Rows from block 6 of a small self-supervised image encoder, named by matrix and row number. Each number is 128 + 32 x the weight over its row's rms, rounded and kept within 0 to 255. All counts start at 0.
After each channel's rows are labels from the 100 images, of 14848, where the channel reaches its highest value: "strongest on" is what is common among them; "place" is the part of the image that holds the peak. Only what is clearly more common there than usual is listed. The data: analogue clock faces.
# conv: 3x3 conv, stride 2 (model.blocks.6.conv.weight, 192x112x3x3, each kernel summed), inputs 0-111

conv.26 [107 176 145 119 118 153 130 123 125  86 133 131 115 115 126 124 167 122 134  99 132  94  88 174 198 131   0 116 106 140  92 122 120 148  88 183 150 172 136  94 113 161 130 132 112 115  96 122 121  96 178 110  73 122  70 100 143  93 134  27 101  86 136 145 135 120 139 133 120 122 130 117 154 113 148 104 125  73 181 135 167 131  97  91 128 108 124 117  89  95 156 132  78  54 116 102  91 129 207 120 136 159 120 182  82 127 146 152 104 118 127 118]
strongest on: minute hand past 5; minutes: 25 to 29; hour 4; minute hand past 6
place: centre

conv.184 [122  92 118 145 144 142 127 127 141 127  99 145 126 102 119 123 143 130 130 146 101 121 138 117 116 199 130 166 127 102 132 106 151 104  66 127 177 113 118 103 130 157  97 103 133  76  88 138 132 115 129 159   0 123 124  88 137 197 125 142 103 198 145 136 122 162 139 121 139 114  99  90 221 142 129 123 127 119  90  88 142 135 157  64 147 141 134 123 166 143  33 134  78  99 113  93 111  96 103 123  72 138 128 152 187  89 141 111  97 125 131 117]
strongest on: hour 11; hour 12; minute hand past 2; minutes: 10 to 14
place: centre

conv.25 [134 120 168 203 126 130  75 105 107 179 112 122 114 144 114  93  90  89  79 174 109 104 161 174 126 163 195 149 108 109 132 113 141  99 203 105 101  94 115 105 105 163 132 129 115 116 143 171  85 137 232 125 126 151 143 191  90 130 132 119 100 118 161 121 109 141  70 112 109 113 119 105  70 137 110 126 165 124 142 122 207 123 118 154  99 133 137 200 105  59 116 139 220 106 123 134 128 121 117  95 131 130 129 144 101 109 125 174  96 140 111 151]
strongest on: minute hand past 12; minutes: 0 to 4
place: centre

conv.162 [142 136 146 106 123  89 152 115 122  85 122 143 124  90 119 120 125 113 133 152 132 104 153 110 121 186 223 128 116 123 121 114 125 106 175  99 185 140 117 125 105 124 102 101 125   0 139 137 174 166 165 103  79  89 125 116 103 105 140 179  44 142 133 120 136 151 126 119 157 120  85 127 150 126 159  94 169  99 164 149  42 126 128 162 127 131 118 160 175 145 177 102 111 122 115 116 109 158  57 127  99 158 128  94 132  92 117 133 128 111 106  53]
strongest on: hour 4; hour 7; minute hand past 2; minutes: 10 to 14
place: centre

conv.68 [104 129 114 117 123 110 168 188 120 113 148 101 144 129 103 102 138 187  88 152 171 103 104 123  99 129  94 135  88  75 146 140 114 132 166 149 140 142 135  96 124  88  74 127 108 162 122 149  91 100 121 212 105  95 137 186 159  89 126 111 144 114 146 118 113 152 103 103 135 149 108 143 144 114 107 144 113 232  82 144 127 133 102 153 201 115 122 134  99  85 102 197 141 166 127  88 111  82 221 128 140 136 126 163 110 102 131  60 209 132 109 154]
strongest on: hour 11; minute hand past 4; minutes: 20 to 24; minute hand past 3
place: centre

conv.16 [132  85 105  59 144 141 161 140 197 124 206  95 112  88 119 122 101 124  86 176 122  85 119 118 119 117 173 144 103 144 188 153 144  94 116  62 148 175 145 122 122 100  97 158 122  89 189 144  76 125 116 114 128 122  99  60 142  69 130 137 121 147 130 119  93  77 113 109 164  86 158 147 143  68  94 113 175 144 175 116 139 119 145 181 131 125 135 175  45  96 135  68 109 113 127 120 126 113 158 118 120 157 118  71 124  77 136 151 156  90 121 124]
strongest on: minute hand past 2; minutes: 10 to 14; hour 4; minute hand past 9
place: centre

conv.143 [115 118 113 140 131 123 130  85 114 116 111  93 100 100 139  87 151 138  93  97 122 159 160  97 154 167 120 112  99 104 115  91 108 154 134 137 151 121 121  81 109 127 167  97 140  87 162 125 170  90 104  63 146 149 128 204 128 109 113  83 132 101 166 162 116 160 149 135  88 110 124 110 180 147 255 135  35 111 128  77 123 117 119  71  87 116 128 129 154 150 132  46 100 113  90 120 123 110 126 156  95 109 115 101 130  73 159 177 168 130 131 122]
strongest on: minute hand past 1; minutes: 5 to 9; hour 11; hour 12
place: centre

conv.105 [138 128 109 130 167 151 103 106 122 141 139 107 146 134 172 116 114  83 136 149 128 111 128  84 175 124 106 105 146 152 148 148 235 149 155 124 112 127  50 114 182 116  91 199 114 118  93 152 141 105  90 144 102 131  75 195 157 136 109  83 115 112  97 153  77 147  91 170 111  30 163 129 120 143 129 212 114 160 136 129 117 126 126  94 109 164 112 153 117  90 109 144  89 197  97 111 127 117 154 174  81 116  73 132 158 140 108 138 138 114  86 147]
strongest on: minute hand past 5; minutes: 25 to 29; hour 1; minute hand past 6
place: centre

conv.60 [118 124 126 108 131 151 113 124 154 139 150 176  89  99 112 115  52 150  89 172 114 113 147  50 171 189 131 143 107 146 122  94 132 106 153 118 181 134 109 107 143 113 129 120 122 146 115 152 120  67 109 107 146 121 125  78 111 178 103 215 129 165 182 101 123  86 141 102 105 157 104 100 104 141 131 113 177 112 184 155 143 150 121 100 184 147 156 135 146   2 165  94 105  81 135 107 128 197 152 132  98 126 134  98 156 136 102 149 149 148  87 141]
strongest on: minute hand past 3; minutes: 15 to 19; hour 8; minute hand past 2
place: centre

conv.138 [127  99 100 125 113 145 108 114 170 129 131  57 133  89 160  95  85 113  55 177  80  99 177 165  84  78 108 113 106 155 188 195  83 143 125 125 120 134 117  83  88 131  98  50 136 149 107 187 144 166 127 150 131 152 167 137  96 126  61 162 126 155 141 186 131  97 155 123 161  68 119 135 158  83 106  85 108 167 125 121 125  99 114 109 150  95 114 109 166 131 130 115 125 150 201 161 127 162 162 112 206 130 136 116 130 130 123  91 111  95 128 119]
strongest on: hour 4; minute hand past 7; minutes: 35 to 39
place: centre

conv.147 [120 150 166 151 131 129 200 118  84 126 122  95 116  97 112  57  81 159  86 135 102 151 131 120  82 139 149 144 149 121 160 128 126  98 123 159 136 114 104  90  62 140 133  94 101 116 132 113 136 121 143 115 135 185 117 120 102 168 127 144 140 159 168 166 145 140 107  61 237 147  99 111 202 113 120  72  99 166 124  93 175 144 115 126 100 168 121 118 151 124 124 136  95 106  70 164 187 152 161  90 143 184 143 180 123 122 188 113 192 134 154 135]
strongest on: numerals
place: centre

conv.160 [104 143  82 106  90 119 135 116 157 186  90 137  65 113 177  96  93 133 133 119  95 143 120 128 131 120 158  76 114 160 123 151 148 129 114 115 126 124 122 108  89 135 103 114 111  71  53 119 136  71  94 115 160 192 130 109 167 108 203 176 101  83 142 150 191 147 155 136 125 212 158 135 133 133 129 134  89 151 143 134 158 120 134 109 115 102 184 119 105 179 100 104  78  46  94 108  82 170 144 109  73 115 115 136 155 112 114 124 112 136  80 191]
strongest on: minute hand past 1; minutes: 5 to 9; hour 11; hour 5
place: centre

conv.85 [113 153 129 150  82 122 162 184 113 115 114 102 147  68  88 125 137 104  47  90 103 117 122 176 118 142 126 128  31 114  75 168  97 165 118 114 151  72 116 148 167 142 128 131 125 169 140 133  70 148 116 137 119 108  81 161 111 115 131 112 164 144 109  80 109 153 119 172 148 103 180 128 127  73 114 123 138 170  96 151  95 107 255 117 128  91 130 135 140  83  93  76  79 160 127  95 132 149 140 104 123 173 123 102 122 116 116 102 168 116 120 130]
strongest on: four ticks; hour 6; minute hand past 3; minutes: 15 to 19
place: centre

conv.67 [ 90 203  80 123 152  87 116 133 115  90 123 108 116 108 119 149 170 160  99 156 119  57 150  88 124 137 134 162 130  85 139 106 140 123 135 218 152 188 154  95 108  92  89 145 120 147 159 162  88 118 134 130  88 131 102 127 124 158 123 110 203  89 140  51 121  77 104 122 156 131 116 123 134  49  58  62 150 175 159 130 109 153 120  78 167 112 127 134 112 113 155 151 155 138 133 159  92 151 109 154 147  91 130 156  71 151 149  97 110 139 152 171]
strongest on: hour 11; hour 12; minute hand past 4; minutes: 20 to 24
place: centre

conv.137 [125 128 141 125 156  30 175 110 111  77 110  66 105 117  81 106 101 123  92 105 102 106 162  81 197 206 142 101 118 102 141 102 173 112 189 133 146 121 141  76 104 173 111 130 168 148 145 138 159 170 144  84  74 117 133 154 124  52 105 144 150  95 156 110 100 128 139 111  96 133 117 129 171 128 243 110 123 113  78  89  88 115 105  91 127 138 127 123 160 143 142 124 101 109 119 102 115 138 102 140 126 182 104  99 128  96 131 162 119 146 112  95]
strongest on: minute hand past 2; minutes: 10 to 14; hour 7
place: centre

conv.62 [122  86 138 128  92 132 160 153 173  95 183 155  80 129 153 130 106 123  75 144 157 117  74 113 110 110 112 106 119 113  93 177 122  92 117  99 163 158 183 107  50 102 141 111 113 108  95 122 136 100 128 108 114 165  91  95 124  60 111 119  99 102 157 139  94 141 137 107 124 173 205 165 128  81  98 129 131 163  89  90 129 130 140 185 114 148 140 102 135 165  63 125  91  99  88 179  60 140 133  79 175 148 149 125  77 104 151 132 188 189 146 147]
strongest on: dark face
place: top centre

conv.53 [127  79 141 143 108 190  96 131 121 135  86 152 111 107 132 146 154 105 142 111 130  97 102 153  57 140 162 169 130  99  99 106 113 105 145 102 180 144 117 164 127 122 108 115  95 129 104 128 147 124 125 158 109 116 178 124 139 155 130  86 104 117 168 147 109 145 126 102 220 135 129 119 107 119 156 115 174 162 172 197 181 125 145 167 168 115 131 142 180  86  86 197 247 117 131 128 113 132  66  81 118 145 159  97 135 134 131  82 160 172 109  68]
strongest on: minute hand past 3; minutes: 15 to 19; minute hand past 8; minutes: 40 to 44
place: centre

conv.55 [126  63 154 138 211  63  80 150 152 131 117  76 120 115  88 131 142  62  98  83 131  57 136 150 116 145 103 163 112 109 173 142 120 166 169  97 167 161 156 108 119 142  98 101 114 132  86 113  92 152 112 186 111 136 175 132 121 153 129 134  78  93 120 121 157 121 143  74 209 140  86 169 101 126 108 101 117 113 149 113 118 109 151 142 149 121 142  74  87  96 147 120 219 182 141 180 106 141 135 117 121 126 103 133 137  87 147  65 107 143 119 150]
strongest on: minute hand past 4; minutes: 20 to 24; hour 5
place: centre

conv.19 [136 130 133 134 113 126  81  87 124 124  67 110 118  84 207 143  99 142  98 155 117 122 140 134 114 115 102 133 108 119 144 129 150 219 125 136 106 124  65 148 129 117 114 171 121 133 123  28 126  95  82 146 128 139 115 128 149 168 181 130 118 174 146 114 218 126 113 115 143 102 255 161 134 116 126 143 124  69 141 127 153 122 123  98 108 105 117 101 130 109 114 103 116 128 112 131 127 133 127  77 132  99 127 105 125  60 130 144 121 163  82 135]
strongest on: dark face; numerals
place: bottom centre

conv.31 [135 128 130 175 137 125 128  88 126 163 140 139 135 101  91 121 141 137 131  47 129 112 177 117 129 154  78 156 118 135  95 129 119 138 161 152 138  82  97  98 140 143 116 120 160 170 160 116 148 154  46 137  93 148  66  86 131 138 129 125 160 191 144 170 123 121 126 133 112 131 110 114 163 102 154 110 149  89   0 128 114 126 153 215 142 140 113 121 118  83 105 121  93 131 115 144 117 115 173 126 128 157 143 171 196  89 135 152  94 136 112 170]
strongest on: hour 6; hour 5; minute hand past 1; minutes: 5 to 9
place: centre

conv.133 [129 135 176 103 111 125 101  98  84 111 128 108 193  83 190  70  90 133  99 153  70 140 146 127 149 124 111 155 153  99 146 149 101 131 139 114 148  76 114 170  86  91 101 108 149  99 107 106 101  91 160 136 143 128 122 123 112 107 129 120 118 129 122 161 172 117  83 114 165 255  89  76 138 126 136 152 136 102 118 120 141 103 141 159 148 109  47 127 119 121  81 108 147 137  89 163 193 166 130  91 136 121  66 145 108  94 167 129 126  98 142  88]
strongest on: four ticks; minute hand past 9; minutes: 45 to 49
place: centre

conv.101 [175 173 220 114 109 210 111 129 118 115 221  72 171  75  99  93 101 131 145 153 230 104 137 117 169 127 138 103  85 119 155 135 131  70 115 124 130  84 112 134 103  73  99 149  88  98 130 107 152 153 105 142 151 123 165 118 131 117  91 164 141 108 142 168 129 120  70 110 162 134 131 165 138  78 134 129  91 168 130 121 110 113 143 167 117 108 105 107 147 130 150 143 112 140  71 125 110 140 162 100  79 151 153 152 122  85 106 174  78 149 131 146]
strongest on: numerals
place: bottom centre

conv.116 [136 181 138 176  96 115 110 124 111 173 110 122 105 118 100 138 105 150 119 106 140 123 135  82 116 142 126 125 103 152  95 142 143 137 130 143 124 110 129 113  95 252 161 134 121 165 105 128 164  82 147 142 177 129  25 149  83 102 157 115 131 119 128 247 140 210  99 156 122 118 123 146 100 112 136 168 138  94 131 156 132 146 126 138 147 124 117 144 150  29 125 176 141 107 121  79 117 115  92 122 131 151 149 106 175 118 111 184 114 145 149 154]
strongest on: minute hand past 12; minutes: 0 to 4
place: centre

conv.50 [140 198 136 127 142  62 107 142  86 160 126  88 145 153  98 122 115 124  68 110  98 166 155 143  86 128 114 136 101 103 122 126 117 125 108 183 179  78 123 115 120  83 143 129 157 145  99 136 114 139 183 164 136 136 155 212 145 111 154 171 163 152 139 122 118 128 136 153 244 122 100  99 145 128 107 129 134 147 112  80 107 101 114  65 129 114 149 112 214 148  69 200 193 157  98 132 127  95  94 114  81 126 115 154 136 117 111 170 113 144 138 112]
strongest on: minute hand past 12; minutes: 0 to 4; hour 7; hour 8
place: centre

conv.88 [126 180 148 124 116 183 145 119 106 148 155 109 133 124 124 122 161 116 122 120 125 216 118  63  29 123 149 125 113 109 139  96 126 138 100 114 156 104 107 133 119 145 190 122 137 107  57 130 137  97  43 111 149 140  92 109 107 146 112  48 149 107 133  81 150 118  99 133 145 117 127 121 199 113 223 144 127 138 192 109 113 142 101 122 121 116 130  57 162 164 103 106  99 121 119 131 114  60 144  92 139 100 120  75 158 104 158 161 100 120 138 132]
strongest on: hour 11; minute hand past 1; minutes: 5 to 9; hour 10
place: centre

conv.36 [112 146 130 117 121 135 140 131 139 122 182 119 147 150  72 109 122 145 111  86 181 118 106  79 112 118 107  87  84 102 105  64 164 162  88 141 121 141 163 118 181 106 153 153  68 114 206 108 116  71  80  86 103 112 141  85 126 156 128 120 125  91 152 110  96 189 146 158  66 139 130  88 128  93  77  61 107 170 150  88 146 130 107 198 109 165 159 122  87  98 118 118 110 158 148 105 165  77 118 107 114 106 152  88 141  86 104 121 177 174 106 171]
strongest on: minute hand past 3; minutes: 15 to 19; minute hand past 8; minutes: 40 to 44
place: centre

conv.75 [161 107 117 147 145 146  77 129 126 118  66 119 170 123 223 146 106 136 101 116 195 136 135 127  97 135  91 124 203 126 167  90 158 125 124 122  95 147  99 115 155  74 140 166  91  94 132 105 157  80 117  88 125 156  84 110 130 111  98 142  75  43 157 138 122 137 135  97 161  92 116 219 145  68 141  93 138 104 125 131 150  80 152 125 154 110 128 105 179 126 121 115 143 139 146 177 103 116 151 131  99 131  97 124 130 230 119 114  81 127 118 137]
strongest on: square case
place: top right

conv.166 [144  80 142 204 161  93 145  97 105  51  69 154 117 124 136 126 151 118 126 127 116 127 121 118 123 109 129 125  90 135 130 132 133 123 224 186 104 141 129 104 132 135  95 122 120 185 141 133 121 150 172 144 117 191 126  44 114 171 132 114 191 153 102 105 130 140 142  95 195 126 116 167 129 142 153 103 148  97  91 101  65 131 145 158 166 128 129 138 198 170 135  98  68 112  99 112 101  81 108 151 128 124 104 126 123 106 174 196  88 125 139 187]
strongest on: hour 6; hour 7
place: centre

conv.57 [173 121 107 115 124 131  55 105 174 142 167 124 110 139 241  47  88 173  66 162  74  96 129 109  95 122 142  75 121 120 154 112 110  97 122 130 111 111 150 130  83 109 135 146 101 130 131  94 158 113 103 111 130 148 120 113 107 130 121 125 106 144 121 148  50 118 119  82 109 162  85 149 197  92  84 158 119 115 113 162 123 198 134 117 140 127 140 134  87 139 119 145 112 124 156  91 149  80  99 114 222 114 142 124 111 196  99 122 100 129 103 129]
strongest on: square case
place: bottom centre

conv.5 [128 182 112  65 158 138 108 111 174 128 192 118 102  83 111 140  89 135 120 119 159 132 123  48 161 168 141 126 106 144 152 114 125 132 102 139 178 140 129 127  91 146 107 101 120 136 136 140 141 132  65 168  84 104  92  73 118 109 113 122 135 151 135 123 131 101 102 189 194 134 122 125 142 137 144 118 143 125 192 156 142 133 105 131 142 112 135  56  35 193 194 127 152  42 139 100 108 116 150 169 157 143 105 103 172  95 118  92 113 119 103  63]
strongest on: minute hand past 2; minutes: 10 to 14; hour 10
place: centre

conv.90 [ 51  86 119 125 102 144 124  29 174 113  75 112 115 138 117 115  95 131 115  86 140  86  89 104  89 134 157 163 113 116 164 165 128 161 135  94 187  96  75 121  71 121 121 110 157 109 114 125 118 114 114 140  80  57  91  93 124 144 160 100 107 109  97 167 114 126  60  88 136 145  99 121 119  57 109 170  82 135 112 183 154  92 136 139 141 144  67  70 104 123  54 109 102 128 122 104 128 140 142  95 137 117 113 116 109 103 138  83  78 148 136 137]
strongest on: hour 11; minute hand past 5; minutes: 25 to 29; hour 12
place: centre

conv.111 [  0 138 175 127 103 150  68 120 112 131 116 115 164 164 169 134 139 163  88 152 172 126 126 106 133 128 117  85 106 130 112 150 132 165 116 117 124 126 185 173  82  84 122 111 158 130 135 138 162 112 121 157 142 119 130 131 152 128  79 141 143 129 110 113 120 103 129 117 124  82 111 126 125  70 150 121 101 168 129 127 147 183 140 118 142 228  60 141 127 154 112 134 139 124 108  70 111  99 105 127 106 127 105 101 116 124  98 133  41 124 122 129]
strongest on: numerals; minute hand past 2; minutes: 10 to 14
place: centre

conv.152 [142 106 117 122 136 156  94  92 166 138 117 147 188 170 172 181  80 101 106  91 137 149 154 132 110 102 149 169 157 161 137 154  97 105 165 120 103 148 105 231  92 152 136 172 111 119 147  92 119 142 150 106 153 110 126 102 105 158 176 154  83  97 129 164 114 167 142 111 129 149 172 137 120 125  88  80  80  94 100 173 124 123 139  84  94 107 113  69 143 106 140  90 132 172  68  46 129 109  93 177 137  83 106  95 140 123  83  90 169  86  83 110]
strongest on: minute hand past 12; minutes: 0 to 4; hour 2; hour 10
place: centre

conv.155 [ 23 159 229 110 150 149  79  97 117 145 128 110 175  99 158  18 107 153 115 119 168  94 109 153 142 120 119 125 166  87 104 137 153 156 110 146  98 140 150 157 127 128 117 105 108 101  99 124 136 108 135 160 126 142 164 134 143 117 115 120 139 147 133 133 149 147 158  97 169 168 112 134 149  71 117  77 114 159 141 106 156 112 147 127 144 213  24 116 128 129 125 126 114  83 108 178 144 152 121 113 159 129 120 106  96 118 205 114 127 104 134  96]
strongest on: numerals
place: centre

conv.43 [128 132 143 126 124 148 124 139 124 122  89 129 173 149  76  89 156 137  87  94 162 110 156 112  99 119 117 125 155 107 125 133 135 111  88 117 117 201 191 160 178  78 153 171 116 112 142 155  50  93 103 135 119 106 116 119 160 156  73 105 103 109 130 119 102 127 126 144 128 129 133 229 118  90 165 103 231  73 135 155 133  97  73 125 133 122 135 120 127 118  83 108 100  93 192  94 118 143  98 195 104 120 133 113 124 139  90 133 160 112  44 159]
strongest on: four ticks; dark face; square case; minute hand past 9
place: centre

conv.125 [129 144 129 120 103 123 114 120 130 165 130  96 114 134 122 109 111 106 116 171 121  46 119 128  54 129 211 190 145 107 152 123 153 104 133 129  55 143 128 105 126 152 124 123 110  86  71 122 119  82 133  98 146 143 123 175 111 150 134 170 103 107 120 181 127 182 111 165 126 131 126 113 106 107  90 125 120 120 163 100 147 139 121  44 155 115 125 237 127 145 133 188 137 114 142 109 115 197  75 145  97 137 131 125 118 127  80  24 120 152 123 132]
strongest on: minute hand past 2; minutes: 10 to 14; hour 5; hour 4
place: centre

conv.183 [124 125 151 141 100 111  75  73 133  99 145 112 126  91 219 138 130 137 119 153 124 163  97 108 150  64  79 119 140 147 141 125 140 117 107 138  75 108 114 154 131 128  99 129  92 110 151 255 151 154 156 170 140 185  95 112 137 167 112 116 110 127 105  96 117 158 131 128 146  99 203 118 120 154 116 137  99 100 148 143  97 160 103 114 128 110 134 154 147 130 130 118 148 129 117 122 101 117 127  68 192 120 149 107 183 187 117 123 114 152 139 123]
strongest on: square case
place: bottom right

conv.40 [133 129 127 108 128 138  76 103 233 147 121 114  28 132 162 116 107 133 122  74 187 140 139 102 144 128 106 171 169  88 128 177  88  96 112 126 119  86  71 136 143 144 154  82 135 114 149 110 120  80 115 124  90 124 171 133 111 112 119  77  81  85 132  99 154  90  96 139  89 126 107 116 168 149 140 125 121 111 127 116 117 115  59 131 117 132 114 148 161  91 116 119 107 105  73  41 108 181 142 161  67 105 135  85 128 166 128  79 135  88 131 166]
strongest on: numerals; minute hand past 2; minutes: 10 to 14; hour 10
place: centre

conv.61 [179  93 112  93 116 157 117  87  97  89 168 149  80 133 154 100  86 125 121  79  75  99  92 160 138 147 121 131 107 150  88 132 194 109 131  95 150 154  74 160  77 130  97 112  89 105 123 136 179  96 127 143 127 121 124 123 114 166  87 124 123 174 120 132 114 141  83 120 143  83 223 109 135 167 124 111 124 110 171 162  94 144 129 125  70 226 123 134 136 118 128 112 119 127 110 215  38 155 122 109 142 134 182 121  95 114 139 110 102  93 150 128]
strongest on: minute hand past 2; minutes: 10 to 14; hour 10
place: centre

conv.141 [111  58 121  44 136 140 120 121 105 155  53 177 111 105 129 129 139 205 130 137 132  66 119 127  98  75 116 120  96 117 122 132 155 121 151 118  87 140 122 117 124 120  94 123 145 133 195 158 124 124 156 130  96  99 136 165 116 214 137 132 213 101 164 134 156 182 152  91  97 132 107 123 148 102 160 102 124 181  73 141  72 137 125 136 196 106 136  66  81  80 172 172 110 154 143 137  96 130 154 131  97  97 139 149 134 105 111  88 155 131 125 121]
strongest on: minute hand past 4; minutes: 20 to 24; hour 2; hour 10
place: centre

conv.190 [ 88 104 168 120 152 109  73  91 143 110  99 120 131 138 139 116 181 162 149 121 131 169  97 116  68 102 106 140 121 144 184 128 142 177 168 142 127 134 187  66 107 110 116  67 126 120 106 112 179 111 120 153  92 218 141 169  81 155 131 131 138 110 151 175 110 170 108 168  69 117 117 120 129 133 175 118 114 164 104 112 123 180 203 136  88 100 206 119 133 163 125  97  83 175 109  98  71 135 133 149 119 135 117 135  90 150 148 177  83 117 127 173]
strongest on: square case; numerals
place: centre; bottom right

conv.18 [232 147 127 133 119 150 154 110 105 131 123 106 131  90 117  61  63 222 138 130  78 126 142 135 123 120 146 136 163 116 149 117 143 112 118 140  96 112  96 127 121 107 135 130 107 116 127 110 101  91 157 125 107 136 108 132 125 120  93 132 136 157 112 139 118 140  95 100 148 194 107 126 135  92 131  82 103 128 144 114 124  81 110 110  91 203  65 106 122 113 127 135 111  96  53 218 123 156 108  90 160 173 137 144  98 101 246 119 160  91 120 113]
strongest on: four ticks
place: centre

conv.17 [128 152 120  96 132 127 141  71 156 114 108 118 124 114 106 124  82  65 145 161 135 136 124 123 105 164 206 171 105 155 171 128 126 122 182 152 141 147 121  74 140 128 105 103 135  70 112 127 134 147 139 107  91 119 122 127 107 118 139 180  58 116 168 125 129 107  70 131 153 110 136 121 140 103  75 103 179 124 126 146 142 138 132 139 143 127 124 214 212 138 165 126  71  23 124 141 108 175  77 137 109 170 113  74 160  85 112  94  58 126 133 124]
strongest on: minute hand past 3; minutes: 15 to 19; hour 7; hour 4
place: centre

conv.179 [120 100 144 132 134 134  94 101 131  91 156 158  69 145 192 188 103 144 104 145 116  91 131 107 146  93 123 104 192 133 131  96 183 149 125 169 139  89  86 116  87 120 155 145  98  99 149 215  90  88 114  99 110  87  70 134 215 132 194 143 112  72 131 137 112 179 149 139 151  73  86 107 147  46 111 106 125 129 110  91 180 137  83 146 121 159 143 110 117 141 130 105 116 115 111 153 166 112 117  98  97 101  92 124 110 109  81 152 160 111 167 144]
strongest on: square case
place: middle right; top centre

conv.92 [120 118 118  97  94 112 138 145 148 152 136 146 121 134 105 135  74 102 133 156 113  81 150 119 134 100  19  85 102 228 162 170 128 168 131 114  95 132 131 109 155 180 101 177 182 150 100 126 141 115  64 111 143 116 185 137 110 131 134 162 117 124 130 153 140 115 118 139 131 125 110 130 161 101 127  98 106  96 154 128 106 103 114 114 162  94 115  52 161 129 172 166  78 164  99 134 142  94 221 159 138 198 115  56 138  98 114  83 118 130 130 131]
strongest on: minute hand past 5; minutes: 25 to 29; hour 9
place: centre

conv.139 [  9 141 202  88 156 137  88 129 179 116 129 117 145 146 145  57  84 120  67  97 180 155 140  79 128 124 142 114 150 103  57 119 169 110 140 135 116 102 143 135 108 132  87  44 130 155 158 122 107 123 142 128 106 138 114 126 159 178 115  90  92 138 125 134 116 115 131 107 150 166 116 139 140  85 133  70  89 128 123 129 103 143 166 104 112 163  73 146 176  88 130  97 107 114 130 117 194 112 128 123 195 132  89 144  94 119 104  93 118 125  73 140]
strongest on: numerals; minute hand past 12; minutes: 0 to 4; hour 12
place: centre